Rows from block 4 of a small image flow-matching model, named by matrix and row number. Rows with one number belong to one channel. Each number is 128 + 32 x the weight over its row's rms, rounded and kept within 0 to 255. All counts start at 0. Numbers have three digits each.
After each channel's rows are labels from the 100 images, of 14848 (inputs lightly noised), where the channel reaches its highest value: "top examples" is what is common among them. Only what is clearly more common there than usual is listed. The data: dead-leaves pictures: piles of overlapping shapes.
# convs0: first 3x3 conv (model.mid.0.convs.0.weight, 96x96x3x3, each kernel summed), inputs 0-95
# convs1: second 3x3 conv (model.mid.0.convs.1.weight, 96x96x3x3, transposed, each kernel summed), outputs 0-95

convs0.78:175102057115062108109120102075042138078073147094169157117128178112121172129127132112103108107124149134092136114130161151210137129130136139130127102082109124115106132152132145075157131140056138119120180093039093118116085122116176142157125123144112156124147163159173116125123182144092131066
convs1.78:071124169062167146149126113162174123183174060116175132090100092142119037119184113123197125097158178127092155102141106155126130134125137137104125099185149162083121131126141149184132140117175147096164114160159170174175142068117128070129150114129141084115157112118106134129136067142133105117
top examples: dark

convs0.67:194108154136150158166128093148154099174118075145122132083099157115145142151120189101167132148102093162094162142089112153095070093153135086124196099103133182094135138229131057154130094116156145105129105146095121129100082110108138133155140125180099113153084132090216146105110125126096152122
convs1.67:040130151093151065117109128167117139108118152080131155169130077135138139130148093134083164129171058109092094126120148077136177151145116135135106164133072065128136168071149207109110125128121097091134156115154134133116208087114117130100158148073130127121175160115062126120186158132139103142
top examples: earthy

convs0.57:080184160173124143141120136181141144134107138119120099062147108122088156120132122109151124134088124141118140110141093107041173150064033080136124146158163141150135133128103089110157117078109190161118092116126124054146138062116174166149142138072095136093125124136131144085057157113098150149
convs1.57:137063094137130121106112000090144170167126123125084140117065089092132092178104162167113166137115154132070104171099127129129045120176136188117111148102108113135151131130163128119092097124121060116163150165122128179115103126094102100116106087169114127155132152111136130147148069132141154118
top examples: earthy; grey

convs0.35:145172125125162157153159160122135183113152120128137119129136187118089129163149098112127160140107139109163113151134164091172125068112161127109054144117104118117154075140095088116093106124169130137152137163181153104118093133148078132155124086103190125168120204126108065175121157113056220181
convs1.35:101105149104129091124107122146098079183130093133114119114079078075157108127121116191118126166170125123143123152131123136067092138179120145143084163145123133121162113061102110141140099071073112103124093090098099092106160121077202144102110113119132129081048089108104167101116123105029118100
top examples: warm

convs0.36:100141153193115103156140027118117115146114114129155111110115176168177141130118128130099097087074159073108116066141119123154124137108075089149154158180120109146148146060145118113101091168133120153133126131154118151181211053081167109099084125098116127110119140119081103119099147145122164191
convs1.36:106159139112194106162125141079135123121109120108144158089143137104104133085139079087113108156134080121111177046092169168122165133128119156102068138155126104147118113124152158113215166130113132128132126173152193130082141123078141127123139119086075113167202095100115148077080137076114199140
top examples: vivid; warm

convs0.89:081155169127138153176086130067099106111109147109147130148142129167113104158164113114146156150151135120118122124170129106081165158107069141092089054116129086123150184107073121128118163173170170108138158132136207120123082145122214191188127169110141160149091142103109154149102107095195119128
convs1.89:170123086126113098099119154171151174140154152122176118186147140147120200040092151094090142124144116079138170141127101165112140119177123094116171126123123139083117203124107085109119098107057076114129068130125082137091116126071112069098129117122082109055154109157112137121100130138169097127
top examples: warm; earthy

convs0.69:104107072173176146114154137148171141118124139076160119168081097086168129137134166105130147167160084119104152111126143161106088107171136118111145147101150179130137139170111093117075148116177169099094119145069117190176126088143121126114135123178140116143051151104209187098153163106087123061
convs1.69:169084197068109090119117108165103126118128148120121165170097101146116156144089102118172150141138129103084124132118158096165178168114055121152174105102081087132148114119131191113066067089085154128153098149124172104106128184132101159156111130106147141153137138115094125140124118162155195226
top examples: grey

convs0.55:175119145124156115127112172139101120149074094224108116178144144130118196127146139146147102178097151109122114176139161104134143120133138126128161071077103107087118115088120188112132184120182132101132159116129144141124121140201060179096100138147132163132131108072030171099143136172117110124
convs1.55:117120100113091164120101111089120102089074121073086092146056090078069130108098099106111141120171113139108074095102154131113161128151148123100148170135114102082132124096175130125092080123129111114117113136126123111128130088171112109147115150118116084115131134247155053089182134046152115143
top examples: vivid; bar

convs0.34:115136121114152129098139110062169119141158131129133126077147152145136128169191143141140157144113183159150109156144187118097144138127142155146006101105142115105034153130166135101181053123171111143077112112130173148112088070151119166117090162105121152149151142128140101074140136141111089084
convs1.34:099104173153090114143121131144104154135137139120170107166134126105130146084089110124107157163065162108095083155084127123166111120133106104136143160215152165144072160142047134102156134105137126137151100080071175128141140132104197119140117145119115108119130119075064187234123135149170150100
top examples: textured

convs0.53:050130138142127141126171141161143141096076147116118139125120096150111142144123115153126083109171123155125158120159117162108065105113154160109142135100148091147017151070117061157100132145100104132157085094116194132112150063070155129153143129134133153167124075178124138138090126219126121084
convs1.53:103168119121070074122101169043105105116157158163109088129122094116107094112080096079177136194137107122065097108124127133128097187189084117102137112096132134138095131145072142120131183126131131112096106186182128114167168143107066080120136080146105130125088147088164110133128100119180161105
top examples: textured; warm; large pieces

convs0.90:131142136124121128116124075113102156146128135095127118162102139111188122097145120134125075125048108111032124124156167104201154171102052138127086121130061116112122141151128070163181135135137090096067135150133074170110140106112175118077080156095184149075099119126160163149101136121140120105
convs1.90:126169130182129123097106111114139138055148114129143143123111152118203167106131155119092130149118092076069140120075097105165080054099102072094143137160120106154125151147147143095131128156139083168170173133133090146219107142159110091094100103075149142176120205106134087131157121126084129096
top examples: pastel

convs0.39:107190120119145144165132037135124173183144136099149131141156159142123171095108142143106124097106079137129111097117136140115186128086116103133132178122102096133108096096190116178117101148132157156115140155102078096141178080068107133108127086118108148100129198126105044122086155110112105220
convs1.39:111089112144063131140110193079145091068114109103132134141074110080075086164152174113169115156130164160156159142112120151166084153136115164135122161091114117080180134135084094080126145149074130184138138186163181184107094177174167162142171124107153121165082109117123174135150116115147137120
top examples: earthy

convs0.80:138134148127194119139089109134100117078094001106087134117099097106086136095150092140111080112080093165090106128139109120112109146143109141146126205108135130116111128128080134120112138138113117169119153131100157147143127153184136104137110153126150129097167121147197151218133206135200108136
convs1.80:153111088158091154099106138154116131225167185118160138095162147129161090167103172143160103189152166097190178143166090114146106134113126163177157118108142129186125131177150155153107169111090135094142099155148139083131090107132125078080129133109139093105088079122080094125102076106103148073
top examples: large pieces; vivid

convs0.44:072121149134115180175172046149133134214131178141117172133167163144113154130113150134148144148122138123180129111102098107127107140115147104113147096132120163107108069085138126116142110161090158157113159130155131090134255090141139143150127143145130201130152127100056135117088073113139103106
convs1.44:144122152091121068159106088154131083137131094162074069163156141120127121132135107124145172141127189113135171177150169153126163138153138139118136035050152119098102108078145097106092085113113099108104154112094081095124052133122170120128080156177135153203152168115129097106101125126086160144
top examples: mixed sizes; dark

convs0.3:122176113105094130114126101146128096157147098123135148221119154161124126080104137139093136140159102112165133105127126102142099110103168147084130177144108130149110255095171142126161144139113134138126174099134142140139054140161128123146112086126122092091130145161145093094147149153141119115
convs1.3:119080096154126169132110132128145107118119127146128109119099152072147116171198119146139121118102133112098123131124073103143122132126078129191119080168138156065129000156115146111124162081160192116098127142114096131114173116100143121128135164140159183111095132102137076107179077103194120122
top examples: dark

convs0.11:120134116105144128115153157111129045130167146140158121142144121128108161183116085098168122137171085113180080085136142159152151097112131121152124136151205114107095156138125157063142119087094132126066104153109187141135023100147160110081055150105159147190132084131155183096148127125126121119
convs1.11:094107092102118117116116145096098175110095109136133076155107163132149121165142158129134077124090130127069166082110117135111113141115173040159149155160080168157136115117157072154174110192227084118176153116113054080121157135147113097100101122172131130124137172119114081152130088107095143098
top examples: cool

convs0.47:084117172127127140092117080146095111149117169213154147108114106121127153150150099165131112149136133099129148136110136149105107135095164094126138096187164154080194113079087112156118119076049109152138123141145148148093049099138074098102142071123091049120123131085086113171167131162176102110
convs1.47:199113095116095155147142171141086095092134112161109107111138112100135195169111108175131105195079064092128178128131125124128115121141127124092105133137139169091118181147168124134104109129177150115100101121147141115179155082179135138147178130150211197118159167148150072090077145109093082146
top examples: large pieces; vivid

convs0.73:069154060149106111122216130145103153120098079075126115119103135113121171122098118121145089099097124126114147138102169151148103123167135142138142103117131096138136115147115049088180148110145127111143158119112167087148172008074136136116113108089132095132134194132181088128085195158127132139
convs1.73:150146170094179148108132145144094103183135152129142112111185157126144114165182127157128104133133188152176117119115088082091054097086125100136110131091133143117119079174080123160110189195145144171118106111136098158110115148098127113137108131125135124178152082073130191141031133169072135131
top examples: small pieces; flower; dark

convs0.5:116178080147124076127108109094138123114187168173180163201138095199174100098092121135098154148169155115160111096131115063166092127135152130123114121154115102111146220139110149078130128107087129118103122176154125145103099100079120120167130101130158110107150111088098128079155182145125046136
convs1.5:089116182125124120108122135128164161134137132162110128103124175071110127131144170107163176075140072101111127129183152145125080161170065145161142132042159123102137062081146120194111116129168090142105102107074143111173157113118132131106162161132096152166107104149119128141063165189136135205
top examples: dark

convs0.1:127144111110150075102133029093122122151135119122142103162124146136119135103142152144107103111086144140140146123140130063024128124136133134102141135028139156136054103114110127154093143098086157094015109145145092117164092130145113168110201151175143152097105152134125139128114112157129148136
convs1.1:116131150106084139109162121092114120118064152152111129063108092124171135169141076187180160160166167126138161103107122072176166125107150185062108108156180095118175087171126105123113152102124082146156134031081188129081084118097127117151141120159081098140144100122115131132144136095113135122
top examples: grey

convs0.26:217146174111139163168144156102118149042137111171123143136151177176160137138158148155143130116127136144165121133155163129142128137147160131103092128136131133120058095088133163103152118172151124130081177084150116135108247185155106116086127147145167150150096073103152095120144195107102119122
convs1.26:122079104090172157120120129122084124146202092135123131136125172144130140132114042083094113111075097132095193171158101123132100122114061145158128072114111090109109096164183143121159139094145146129141134164084031101113053111104100087124124085122110109131138172163169150136146102166158140143
top examples: shaded; vivid; dark

convs0.71:152172117126143130129110108138165171127095105183107134142136149117044110122108127134146163113123157182115141103124119115120066180076181120160217146128136174086146066092109127128132118115129160181130128124136188120121158114116136083026075185113080133103099098115187092151114134107124107146
convs1.71:108139110110128128142128133077105110143133122143089132140125133107157170124093142117101072167152079123109161127132132118127100067132111158173063109142112127171167150080102157117117155159144120150121113054099120114161255137089120149099141130117181160173138112177067107115144120099213104161
top examples: cool

convs0.14:163080148120173146162118078149092099186133159128139122165095153107173084149172036130107149157058176145119098090140175144141088068119077099097164116168138132158084114140119166101134124164138136149095154118141131121129117177110072101164098073080119110145130116153147133114194181150099090114
convs1.14:109184178037100123128144064160159096204152115155166071098126124112122160120126101153130147096143149046129131119128131137144130147123076102122206122100115147108135166133122156134143112064118130107127183129024139103163157151137112097160134134110103127134106149091119085105123151102108078081
top examples: dark; shaded

convs0.58:061103158098063099114140156130089149149167135126093097145109098070166193144109088132130097100138136155085092133110181153094118147146131101158159095102109141093144104108107081127193142154151126113068131091156157129118153098052137128108106105107110109143092091094023150168113087133165170126
convs1.58:105131105134088119115112116112151125112075132186073116158142184123100169084118162113143161160131127069165122179161150134142075126112137123137135128138197136083139193115161135161112166122103181144127125161117113096130155033146104140141147170154169202146134171160135109099170188130146053158
top examples: vivid

convs0.66:149119110159121087146165103027161099177094057174120116113143145127098088091060126172099167160097147133080126113101168147127102157124138171094187164106119082144154111124175089136117117092124123103123100097081120082096147094194159127170112156132099134089127140102200133121101149149104144098
convs1.66:139170158074094141042106168143091191129134107074171089163087099135134110175148155116155142087176124134119149087106087073048138139170148104107095092096130110096120152117099111165121171180135129162130125200141106139182174085147097141115151083152141120130138103123075098138163095137156112140
top examples: earthy

convs0.95:074121144107152136134144116118148164097083167124163122115129074147153049146149214126125125143144133153135140121071148139056127131152134112139153119141167181066041130108181114112180146138080161129097157087151054066142098110138130152125134110134088125106132101079096153117092086090110163156
convs1.95:094150112144143096131153143115132117157158093138109212142196221130123134108140044159137138123107091096111157102158149145128157126124117072108123137157112053130102110183153162120143081133154149103109100172143160148153072079115140168100129090165165108146187104192111159122131184161109115106
top examples: textured; earthy; dark

convs0.31:171122159152119115147109163118141024134128129116104128133119159085192092097161111115125117122175084111176127114148120135091092094067166138111129124097130120143173096087137151157161179203138130142107145134082123133113225155127069101076118126126113107144165127141111023121154131144126152108
convs1.31:097143174123162104131107098186103078133079138175127117103140116092161124096125153178099118122126106123062143169072092122149131090109114079082139129128124153123157160203092090123086167123142132195152097105133123112150066214152120110083063145133181147167160174096149118121164098162143138134
top examples: vivid; large pieces

convs0.91:097161152142138135162099173107103116125091126109149115146109163164057106148109110099125205210123123088152105161142124132036141136125161133138099106116152107163189115135155102114066179144172114103106131182151153093151142086079136100062123170099046083120122102120130138127083131120124156151
convs1.91:124169119133132089126100155021116106161111109117134115097118113098184127075077061141118108072098091123161133119133124129068100102082152088125166135168099110100107129126087193100110105144056099062151114126155129127128148155143121120129104142152219110159130167083091142173161162119117142137
top examples: vivid

convs0.63:127159152135120144146150142127124119146104128091133076079097145066193031182147078087137137074121130160183126080146123086151132093106082070144133156097180157152102153130135114110150156114168087160062167139122163113135143089100095103125119152114157116106162078149225130117117147139124127117
convs1.63:087053068104085130080125112205085060115129108116096174164112127153127129090172091131134111144107117178048158172156128143114127152093130130129078092101106132091135119131089172096118135113091118130129086068204079166141111139130143135107109090118062161141124124127113116158164128104163178120
top examples: dark

convs0.50:059159114111130097120141110129172110125160122122120135112114141099178196090142100144121114111143168197154120063122116140167088073136159143133074089145125144092034140150080114151118163153155156181099121149153036170117139083101157115153133167115192102093123124140084163155120106098151152117
convs1.50:183088113179135126152097103134127120170130132135119110090113062106137099127119134163152130093093132164113147144161203128180182156120031136137106113100164118079172137090138148151095054099046106096084095168133134098085172112103099100113159094127123091116147137092134106128163155120088162092
top examples: pastel

convs0.65:151125163103111089130128167147122140133093089085155127160092153115042089145106163186115098149118168140087160123136184154111125117108194133151204139142096141118136190156104132165138131099117160125191135124092165123154173093130116156063081139100125131128116122165247135136093166141130117133
convs1.65:060127105106100123110124141070138085110148099092142138148146128095129136077102104079154092111094117107172075100104131085095123100109165129103034108070098119146092108082083114102097066114132091124067113081173119114077117153118118124146124145141150164072119135131063099088164100137183170113
top examples: vivid

convs0.15:177110122180140114120125139121146134205186161180130131169185148144118050129057114126104164113094146154132142107100144142131076128119103134152082086110132168071118126005147148158144087147114132159134139147204162126115083163154152123158103097128151112108133096105153134142101087142116093132
convs1.15:115158118083144135086150110147138099117071092106170050158111159088120104147097132162147157141084175138144144121173161223162083214120125133113128222106132117096121122126166118143099141167147164123118069102075114077154141122140119105070120143112129075171124152129107163115119100120133124087
top examples: grey

convs0.51:064122118183144112116158165109135073124160100114110089143071152127151196067145143112099144168189165160182114104075134167162111088156159151108052046125109119135182172135109102158126119141120158157124102129095157123122152082081156122113123166112183139131120106174106153175115119118147079121
convs1.51:129071120159079093154153170116163155118128125103122109100066076032128100166105113140140191125094082132074150150127131110114158093115153149137183130137090114114113119081088128136139074092120055116141072093101129150178101148120096128082155178086131087087163127109165147154149114139153173087
top examples: vivid

convs0.49:055161098151110130113149224160119062132122141123083125138115134141175197143142116121137089131190120140168145111142129114179068117144132131109169091087146136092115141131083061070129144160126142151145123073141110129104147045050172121157124179153126119133159120148104135123078155140122092143
convs1.49:110130160137098112106093094100147145089104062092142100097114111083102089067073129101088090072130136128126142123115131141063176199151118138143101129153111102105135160079165110141170131160158157089137138161142140115140138098187107135097158120080140152146085120074065107109118048100053147102
top examples: warm

convs0.25:149154196083090150134081120157119049073083087198129158116072153161138107152106126103156104138098150130169151140139151111175138123161132146168078129149134130099136123146160154108123159158089154155157173069113088151170110119094076118102129134106109112110138155107154078082074151101190127200
convs1.25:111147152134109151142123136096116213134083150112172165151172125102145122123138165155083117105140062084068121101055114106100091100119117105077097137121128092148132148130092173070141118156152159121141089147098138143081191152146142067128159184135120137128115106112158179155125069151064139054
top examples: large pieces; textured; earthy

convs0.0:149134137133112065122101194089149081110159168130164150182167159144077142147103096088138146113109120112167109126158107097137108119108051094159104132164136155094169088144126152107134143137149104132182161154121108092072119092106100075051050101097085053164142110167099106104154119135151140122
convs1.0:098100122131117125096146156027109160138141088128141099095091111134174126174142112145127123118155150156039169146135159112057127158136182092188144090094080144090145136136102107119123120061187128142044134103113068092164073118130106169110162110094160115131132111111146117136134161111139170143
top examples: cool

convs0.68:177121086140130094126152130137172147128107093106146149121113166147135059106063145121165128149088165176089191120115107137121051113129185139134162113095192170103129112196119115136104133127163160147188129171114162129126136079112140074109160175120172112159123190170196126144121163121131090085
convs1.68:128120094105135090135121103096120088104150082118135142053151084135128115122147094159090109125093211137080080151127074142139128059123132059102071081151150185139156086120145180099093102120151116107127133190107147200143191133155118132137162109131147170103111173132082147139135090150152153088
top examples: dark

convs0.56:077114128099165122161135166087124125080118119136110116090064058074156117161147130092143131061119129110138127123116102121148161150170142142115173071138110137065099123039159079117086155119138127147132100106130159132114113061078151132140117126114120132149099044109110098111063070108186109104
convs1.56:122136100102134099089106094109129127105150178191159159158145175147114079128116149142138105197131121051142163155174182134137067126124096127149106102117142095097133212160157144135155140160126151152116156138127149138146151030134090127107152152105156195158109104083149133152038123106105095121
top examples: large pieces; shaded; pastel

convs0.6:171103130114133118119141102178076115149144095120139161142142135134117141137139123150130128164175164147185141100120119138180125152138130150131155150116059093127166190157106121127145167071123070148044134128125137162105099144164126090139110175097136152112103117161077104149128129125255050070
convs1.6:110117142149104138141123116133110098188096137130104079093108150126139122148174140213097157058165156129050119141149153112151092135083133106155142131172140167103180107055193164172147153158097096134103129105095083099073145161102130146150173154056145138125118148141129091152095170134081152167
top examples: pastel

convs0.46:111168178152121139125140039113096186161108117132118169103110094123108084130163129112099117109135082095147152099155122177114177094104130116147126191145114149120144130076170130169128153134097176145121079142092094148132191079073135088138110112131074167132195182121107078147157125170147107200
convs1.46:137137108150117113186121136139168082111118087102134156102116190146146135119115128132146133115108166153087083123087103068136081143177046124076144097137114118143104164157151154140144121113105097133148159128136141085119032160112168141120133157129151118088096044078175099098053102080166173128
top examples: large pieces; textured; grey

convs0.33:159149144137125080120041149075127121083077200198154141137160164128170131101097121106166118099091118176168127157198170130117105123132112140108063111116132140120097096145087115122089098167128121152118062169129065161120154121125080157075157105116120095127114156138173124119171166102154080125
convs1.33:113092115094148092129132051239131172163168071073168120144118129155096134125139160136103082086089117114093151103099093159203091118106107118143172149067113147134098181108124190163141185105136132073150126110139154096163111116156153115168137109101122152111134130094105114131086174151112118139
top examples: grey

convs0.87:063098142171123148109143176146146152101124150128103158124152136134127129131147120114163105138153120148129111145132153153073192123141118115150109107111164182180121102053166108135148141149141153124160130150128159088110123046100125166163189149186091147141111120099148088114018140095184199179
convs1.87:157177164140118056131149100133162130180121092112161112125133141156106164168146152117100150117037124139109166126102105116116081084121157127078163155177145101119135088209158100152115118139144110101119103111152114156182145123149150113123118172040143124161080134163145162153180103164132087047
top examples: cool

convs0.48:085109107109132093113166180085165102110116107120121113145215072176149116127152110118159086144145136128092094101141117101145101193143141147122185102114101095114076132187077132089110126157155182157132156150095134139146136127118166133090108172118088165138142162212030140080155152131139120104
convs1.48:129154119150135068151123146137100213110143136106072120138082162067110106161136172114102139100149114135125135122131163105113160035132130143082198151155144113151163157080082101178150094124102116109147080130139139096125099089131113194150096155173124122088101137142165085135151184154198161165
top examples: grey

convs0.86:144130107118134136124122134167073113073097104093136113072111131135119153145079122117122135113068058133095145166107107147186077165127142130174113070116095110124144137214131107062136124130188126165123152120088102168111146099101097089153011139113179110140103103137154130136120159116148090082
convs1.86:117145121080105131146148129075140103148112185170102124143160126113159119146178126172166117134172177150220147091146076167102156122123162138076114161194119172139110127146130137191108178142099184122118141123077082115075058127099136147129086088152170124153128103096098183146129166087158111138
top examples: shaded; pastel; vivid

convs0.7:144140173151134141138142178133130160091139070124144149117130161156119141095173151133118138091061146175151142116123120087207141129143106135137113166160063056204122109121164112093071140106095084147123123215095135139098171150128100086104091106109108143146148159162142164185141154119198091120
convs1.7:156133094146120095078105068127122104144098160168116136184151118133120082196116143093106151152128110107108087145121190146145121136138165098119126135117103175131130046099110122172196110146133145137089122121136082135188152149113092197195165110108195117149118118145131152133138101108072209180
top examples: shaded; pastel

convs0.45:083182152124124048094106179122190094153139102150142113128133130094155139178107125111158179088132060118149119118107182124215119131108157094094094171180112147137141125096133106131108117156153188150131118103088160130106177088142124070083110171132127129064128145165100097121082093154174154140
convs1.45:113124183101140138178123131120098196138063147098120097149113063118102084081096195136091097084159115146148096124142129115027153127129138165148148107097123142117095127090111104092114094143075086134127113142089110147093111124163095115117111128097166130099093184078139109119135088108050126057
top examples: pastel

convs0.72:230126068038092135163113094105156085135105128150157160093146132190144151128080142099122158137147130105105115122123132087174109195134136083124138067106091118085099111152123122070102157114106106087148111128068142094131119168161083121125103091115100136130100138162114093156186160142074139099
convs1.72:025153166124144090102114156105099144161131137130129132120127162094114092121139107104098141101199070178176132136156150130092179064138159135119084154127126099169161086137182122132181124170139144173121156147212113130117079092155130142140139134166177110147164129169074105114139123055119109110
top examples: vivid; bar

convs0.32:181142120128094096133147145144183139167131120130125138108106124154154139118128127142126148136158129101209156151145103144124183147102080139140022134151160133168135052139174188192180098139115094116178173127117136114177199164105123088097131104101114154144072091078080115090143131132118100124
convs1.32:112137145084161127126097085109118161136168098115122092112115135122101129114099164089146144112116117125017149157168137083147106161201119101141194140091110117099118192136107090147126118128137123183124083186147115124083041156131114123141145125130120139216165118134150152118178122181161081090
top examples: warm